Weights of a small audio captioner.
Model: encoder depths [2, 2, 6, 2], encoder widths [128, 224, 384, 672].
Data: trained on synthesised imitations of 52 everyday sounds, one a clip, 39062 training examples.
Rows from block 4 of the text decoder, named by matrix and row number. Rows with one number belong to one neuron. Each number is 128 + 24 x the weight over its row's rms, rounded and kept within 0 to 255. All counts start at 0. Numbers have three digits each. After the name is the row's rms in percent of the matrix's.
# gate: MLP gate (decoder.blocks.4.mlp.gate.weight, 1024x256), inputs 156-207
# fc1: MLP up (decoder.blocks.4.mlp.fc1.weight, 1024x256), inputs 156-207
# fc2: MLP down (decoder.blocks.4.mlp.fc2.weight, 256x1024, transposed), outputs 156-207
gate.624 025:093108131126136129156132093145110132131117103175092137090139095086137146111130164115117151120105140161162140122145159145125105079114138137145133123081132153
gate.625 042:116096162110114153145122152114132153105157153144086169135124151153141105154163138116124111177143154111091093115137142093119126129145139147118173138142115092
gate.626 093:126110141141116132134142102136105092143138144164137118108123147139078110140155134121137121129099126145106169159112125122127102091158158119147156089131101137
gate.627 011:154120142176100109102162127145171128112113161156158132171091081132130129081108101122179117129102128159142145132149126115103148193129142146120075123092122122
gate.628 143:152079081143133101119135123139126138142123085141117150138079138158122114159110134162151143088080145181074103140137133138096116122148131096121127137071129131
gate.629 101:138099145090155144133153135120087111069138136157142129111138140121115083138163124134140149134084112167160121105146150142108109173122092128128137208110151111
gate.630 111:121112144148118122162125115154088114120124122204150125100098133085161093086143136113152165110120140143133123129129094098112088129117150126134138120102168147
gate.631 129:151111122150110120158146130161123142113141085111128135153170133124140058146086138134138120117134129077138081093107099171111112104092145099165128127112088163
gate.632 051:156104048156121122122116149101124158134098141117119118109121164100167131113163127171144116110122119153177125123108091116139121103109064105139129122163137141
gate.633 126:112132110144138166111101120106130125100101110141106132146108163130112110126127105128098123124117166157146184149106150107157140118102142129127110118157163149
gate.634 060:136118112172095170110145103103102127116118103097143132127132115136146128126158130117118083133111142131140143102141101132169137179131163094167132165111185157
gate.635 113:102171149100142122149129101153140143143151108085122106141172164179193118110104119124085163120175106122115118122150100172186106145127126116083122127151118150
gate.636 092:112104154099138141131118133147125082185106073158104112159155133097114132116144112062108140115154121117136108146118116159121127119118126195117128127133120113
gate.637 160:119113145116112108118118122126127122151077157108151126142163107142121129140148143112147139112138141144151141144116132169133110095174121122145144093117162120
gate.638 052:123107135109146110113141149110096146151114113117122123145112124135100118091106128168094143123159115134119130127127120075115133140109125167148120127118117140
gate.639 018:139145146095095160111106110100122117167133115153122130109167130147119117132108126088143136117175147155127129117095149120081138091115155175098134140126158085
gate.640 007:154092096126168138114125129119137146103131100160158085129087122173144148125091133129130126108165136154116110128120116069124129135147064186142097139145154132
gate.641 069:129156142105109165115101126147156133121157100157127124105112104132139154134126146106139095101164122132117172138142113146084132138109124111165130097146122129
gate.642 132:096098134131135100102136144114146132108128116141133138127165130145122074121127149076163127139110144132188124145109143171127122150120128134158130151113133094
gate.643 013:103071131117104118106124131108150112122157144114131124151091090126134119142136146144106142120126108120140080140140111134165134169142094131105149146145135128
gate.644 048:192137155118143161099154177169119148136136164155152109156115136159099090120191153128109156137090113158130128064107125140134063133134149102124130118113133148
gate.645 172:130115131105145150117137105152173131113111068112105105122117141145134153125157105138169150100131106174097103156104109113142098119140143146095130148129113128
gate.646 008:078132103122122146112094119117126134088148139145143130103117147160123125130102089067164137146153131124144131160150121098141165098123145120156145110083098113
gate.647 116:112160137117089152131124142126140119146090149134169144137136132111125109113100100149148080142146150135163147137095136144100130107111156120116171097122127156
gate.648 118:122166156179098193143117131144146136151115127141091138142168120142125151121107101140097123078117130116099134132132154114142116166096137129111130115165094147
gate.649 008:170121090093113169156117134133133132115144145122128110149117151122128103153155159152116153146105156090162107156135127166135158118122084131161167116124146133
gate.650 086:120134149142101097087103133110151099121129125148151128145103113136119146152118100165133118134164108098124127176136119128152114164125167126131139134146112108
gate.651 090:146178153135143106107135171143129126116131114134094122123193109134102115132132151132092111132125164136162136090128137170134147096105145101100121130123081132
gate.652 122:054136107102119149125138173152166118129115132138121141119166160140158084137149144175157117111177114134139137141110163130097126118124170169159187115135146145
gate.653 104:073156153128163114143161119115090121117158153122158137115154146109083131112105133150133118136074131146149164106083134126135087131131102122121133130155142148
gate.654 113:124092140131143123124143137115131090133165139176171117102102167102176123109137135138118130123146165126136106131128145174177110135084130153110145110158141124
gate.655 194:121136082113104079113133122130090133185119123093097158136134091129129144193109102137106169120174124139101097137132105060162171134087124116126111113117126157
gate.656 074:128120122149103146098114153143134147171163151150121117143173124119132159083124140155110113113094124137135180151156095097118135154161105120122086102117090127
gate.657 135:166131212168162116117126133166130149118137112104112121105113096163118153117096090130098103117135135118136130132121162118077160147116115097147123116101166153
gate.658 102:091113154124106087124103119122107171164150103123145136124152137118136131136103144152140140127141092108145137157143126127096117075145110063126116127130123163
gate.659 091:102124167116147103148120116141097136124085128124141091121145129138128132122085148173139150148160091122125154157142159123118111093158136139111114131103125157
gate.660 049:129156152130136124166135107137138135129148164126074092139062106158170129141166134137131115105133102102136123119135131113151125153110109119149121067140140114
fc1.624 025:107103126140136125156120101146112133126127111177085152102128095085133149102130171108114162112097138162158124117144167121125112075114139133146124116090136147
fc1.625 040:123106171139122148153132158117133163126100094140100172133148193127138115130140096150066130145131107105132078149153138087125132094140134166118121153120112115
fc1.626 083:147140159089112126135114136132132100137173152083135139116151133112117159131127071130099130154121182141110110135126139158117197141079132134088128138108155117
fc1.627 011:089167146116101125114126119108094089159132109095099127124169166124095099088174127111113120166131107109134135118136130106134149074149150076145157182130130123
fc1.628 148:151071075119153114120095116102126123111128133148121112135113172151083117156104122141149138115074129194089095127154140175099094127125096105131158153118123142
fc1.629 096:117129146117124157109096137116164090107125116116107126137133143117142111152138085137156084093146096132147167131108126160108147132095135150117101140072134109
fc1.630 112:104107129143126103142140105161115102152142147152115143109121084130153118078151173105175160112094146185136166140113159118143087108129139109113131140073145132
fc1.631 133:143153101145129142112105141156133142110109091153152154111156101095136116152099157091118138129135121110159102134075134126103082103111128105152144094110102164
fc1.632 054:129093118107160146146123136097154131149101139137156141131092140107064138123158145115125124094169191170153132122098109101140132094101122137075111166133125117
fc1.633 128:183122116116133092150153138140144112121144118134138092090171110113145107116151118160153123122135120129087065106113109145129131103131131138106165110098100147
fc1.634 065:164157110094159135092130124086119161131128113159118099149141109118130137081148129104162153190142197099139153133135118163110122136128104126119150101180089131
fc1.635 129:110106125123138129131143129131119141112070131134155153110117136110102143146139143102158152139078090129128172119152141081109149113105118106129162102104159152
fc1.636 095:129132132141129109126137110124092107166103056121109109144170144097113125120134102057119158099174082109148134150135133148116123088112110172105135106142145117
fc1.637 149:110116121107139133135145138128166126075150155093112159172138093153098094120159145119128119129143112147149105144110116147151095125096161098138080114109071127
fc1.638 050:154125115125110144077079114177156152138128124153122142102127115116144134135119142097133117159099146118117136135126137158078117099111167136122119160077086116
fc1.639 016:130140176130115129104144162121116166092112116129148104108152136159079112117088157131142092137127103130129128083162155136126100116111149097148122122087092173
fc1.640 006:134161142103097078131079132107122114143083135141123108139088141149160105152136131169158160082173130133149146169101143071095149127104094178146131128099126127
fc1.641 069:111117126114134172107152077132136125081168096135130110123142098080116139162104117073141124119102125132130157144114111159063139114085141087141138107119130111
fc1.642 124:144136146153118151129092119159134147139128145128118135150132133115157123159137120170098117105149121132087107092152082119100100086124127092106098101144157139
fc1.643 012:076087119128116115115115154138113155131143135127144111152114107143137148144105134163113116171127103113126097158145090117158096168172122172088127126111143162
fc1.644 049:147112124109126137122111136127121145130140142165133136136147112183132090132141177110148094135085100070148139156094113089170104127109137120100098143123121135
fc1.645 177:076130130149163134126125092099157110130114137121128130137086095142104167100141119079163095091147120164123087084141095118157106133138166116167143104135136083
fc1.646 008:094130111094140115133125090093085148140127121133144099114125105141146157107136142077150103116141091129131133171138128144147159144086126141125112118099143135
fc1.647 107:149104149148100150121126141115145134146077137114191153132155137101101141141079114137148084126124156136140122117097120154094152096116150111109153094134133133
fc1.648 127:088150146169124185127122120130148138168118114145107171109147081121145166128154110170127097072157105120111156103160129126113145158102147127096139079149112144
fc1.649 007:127086155176172129124179128149122073141114141130136137090114089116141164118127110082128111108157116154118167136140119105159156128098156134138153133126122134
fc1.650 079:099131123143118149131161106125138159119099120098119140128162161142115116124146160090154136137099122149150125093148169142107150140113145139137109139115123158
fc1.651 094:106085079125117132117152146112090131137136104110150151103086113146182129107119143106159114109147137121109153146138148105115120094122119117155149141132139109
fc1.652 140:128171133098118146093115148127091146094112167132119147126095150138124131126142097122149116096156148139118109122115130105097108111166138144133143140091093105
fc1.653 106:161133135132091123149143145164136106108129175196131149121116118096156124129133118124112145135133126150114161063082124064131119133132127138089148139145116137
fc1.654 122:130112130116140156135125137116130130149173132110180129097093169103137123096130167146146120130153165098128124165197123130132159113143110103095103118153133110
fc1.655 198:122120145132138194148127120116149125057150129169144102096117163129138101077138147121158095133104127125178163116122141198093094116152115167125155119151123103
fc1.656 069:116133128150146145196098120173118108158071108112125094134108131124128098110186119117118117138128112113135131122142153118104158058124161104133123119110133075
fc1.657 148:091107107147084178110178153114124131091124132136127179129116109066144114148133148125181134172130132111127132132143136140119117155148145171165127140068136130
fc1.658 103:143160131132175138117179105100153111122125122125132117154135121139093151117122098103099083158120149118125120151091125113134157183113142124111116171130133098
fc1.659 090:152162116093124157154161131110145108127106135120101159139092103167092121122144109073094117107133159119136151153108123122135141155110140148134173146124120096
fc1.660 053:136092089105133149142144111161151165172137106130104086134123124145186151182159114124182112132084083146152156137112151073100097146118139134153110076117140119
fc2.624 024:097126127123107146126112125160107085137157120201067125120176140090162155118147157120137126104137121102157130122140153111155138124115098138119082108053137139
fc2.625 040:149153103145141099104092139153108096143200136142101080185111106112180111124095144114130138136087131104139122126116101168106170081110163109107151130084147129
fc2.626 082:103165118156096106133123134141130138117118150070105157118084085094141125110128121144116173134153105140130137101080129135148151100116153144085126135151131102
fc2.627 011:146120155155155118126143132110163086165156114155105093120158131136100110102140122116155113150113124126128162111156167105140121142136117113126142108085143177
fc2.628 152:118087122099135188126110109117109135168130126093118095123165157137109129128154133112095088117133116158169127107161162158120107140123123151161136100109099156
fc2.629 090:136172114100126138137139137117137126087161135112154094126108133113089128118152108128121124149090119143150144170132121092098178150137064114152161217116132111
fc2.630 115:102138143135118125096084093113121160173132123086150102145141105125180175138144134134117116122137144145146138159122118146102127115108103125100122097109088095
fc2.631 113:159121118154118133148142120147144140118150092127117113137124141152122175141130154133150179154111141118124107140132121113109123139147143124122113121130135145
fc2.632 051:132096135158154149141125108132133130135162097128139136106129114131145105110091120178103172083146133136098130111109121137142112115160177136122138099107124103
fc2.633 125:112098107142111152121113113132122174162104166141148145146131146126135084107165112100101117122131152134125094146111149125107107150165113119106166149146131067
fc2.634 060:131097131142136103118146127114125115105156149166109111111108156168104171124124130080149111108151144125159146125120098125106142129118147124188101123108149104
fc2.635 132:137131108097156079130112108108138107120147115131131130125164095137123155131112190202140080126120126130125160138115134181134160164144118105117141152117092135
fc2.636 097:155155070129142140130112124131151125146157137168131149107108156091109141114133167121162132111159112124120171103156086116099146105105132113115141140112138132
fc2.637 118:103124118110144129142091150133130152155124084117140119105125162137132097126147084146141139103133107084097144111103144122125131104103059135117148132128181122
fc2.638 052:124110153128136118137091108134130101120110188120129146125139136111136118175107121155105131106142127122164130161110118145112130105125151088128124155154130121
fc2.639 015:149086164132138158123141111121120145142129132144099149125174088115145159130105148101140083116122130142132120110207152122161133105095159095119156142104156158
fc2.640 006:140121149136100151154090153125174140111092148120120137161105126133136136154084116165134129161173137131136115136146120102130148135109149105144108133144102141
fc2.641 076:132092137129102133107157123193119169106146163120176164136119165123140096158155099148108116140125125087169112143108158118158128152114126123154150152117142129
fc2.642 123:144114118160086152099165140172114132113157113156105120124150176099118127114127152121143133129093129118120123097111166124102194133132118148139111168092137099
fc2.643 011:116137131086158120143146164127104109165104145159093117131124129150173103172182133145113097158173164138095120148163102153122119151195112125093108174131116142
fc2.644 050:140066147127101126135141093170160160125135112135132122126135117176119115095130098117129100115121155128093124141133145135134125148090139136149154116144131141
fc2.645 181:145084086138108108117117153174137121099122139162113136159096129129139081135115137179155151146126137092139148145146121117076132123116116105113127138122133150
fc2.646 007:115143119091155147168177137140095147120132107168138143094162115159123152097142112109126128125114148105138104082132114132130154111146098146111105130078139127
fc2.647 116:118131101150160124121132145129139097099165100156089094085150127110140108178135077117125123151136127164131111122140091117141098138117130130156100120111156151
fc2.648 146:125121114133140164108132136139124097102169169114137137161103123070099134162177134091110120151152152168133128106064133120090128163159126129125131140132077146
fc2.649 007:119093179128172128113151118107157141159085098111125123105152096129117129093102138107131140131162141108148121152102107086111146174086121144132156139158151128
fc2.650 083:135130130129134151117117144115133103082152084140141076101108090150126164146130132151168104115132177117117108128152117091138053150127103152168159098135137140
fc2.651 104:117123116094146103088183156110124146128112149080105112120133133140148120110124151118120154129127108139124115109128165088144095157120118080102164146095147129
fc2.652 149:136160109096094097195140124150176143137136116167185144154104139081182111092109163123151137171146110135121125145130092157104148147103121131113140112150106147
fc2.653 116:135158101141113086095134175158172148173131111155096164126091137169140097138151099115081108087167105106131114168175082126120106142160135164103081132130092096
fc2.654 131:084126157112162086107131139140155111114129159166109109128107146125086127108102092088116105169120130139117136102096161110150105150075128177184162162120142116
fc2.655 206:124108107109143165159156172121165139127115134129131094141134122130098090097122148101179134099089180103120124158107168143115100123169150084152080129137135124
fc2.656 064:123101134120154128115114081102098116148146109145144111144130110158101141119134113100114109103116102144091150129101142130141104135142130125119091089113143157
fc2.657 142:156110189089140124103131137118139153155096143103118117157138157136103100130105123128101114124151105148135125101122131153140133122098094106134132110108143141
fc2.658 124:133167088110108134146106128091167123158093117149123103136119093121167118124151097150114139107121145116089136102151133167090118084110138094099166091113148126
fc2.659 102:144113114097103120101124138108154128146137100165124095140140104135157121126143124159138151115128202136099142085135140156074116100131132152109136080127142132
fc2.660 057:126113194139142095118120128146090179159097098102151161091138177119105156120148152120114151140127087093121149145132131093119117158089165119121154161148125111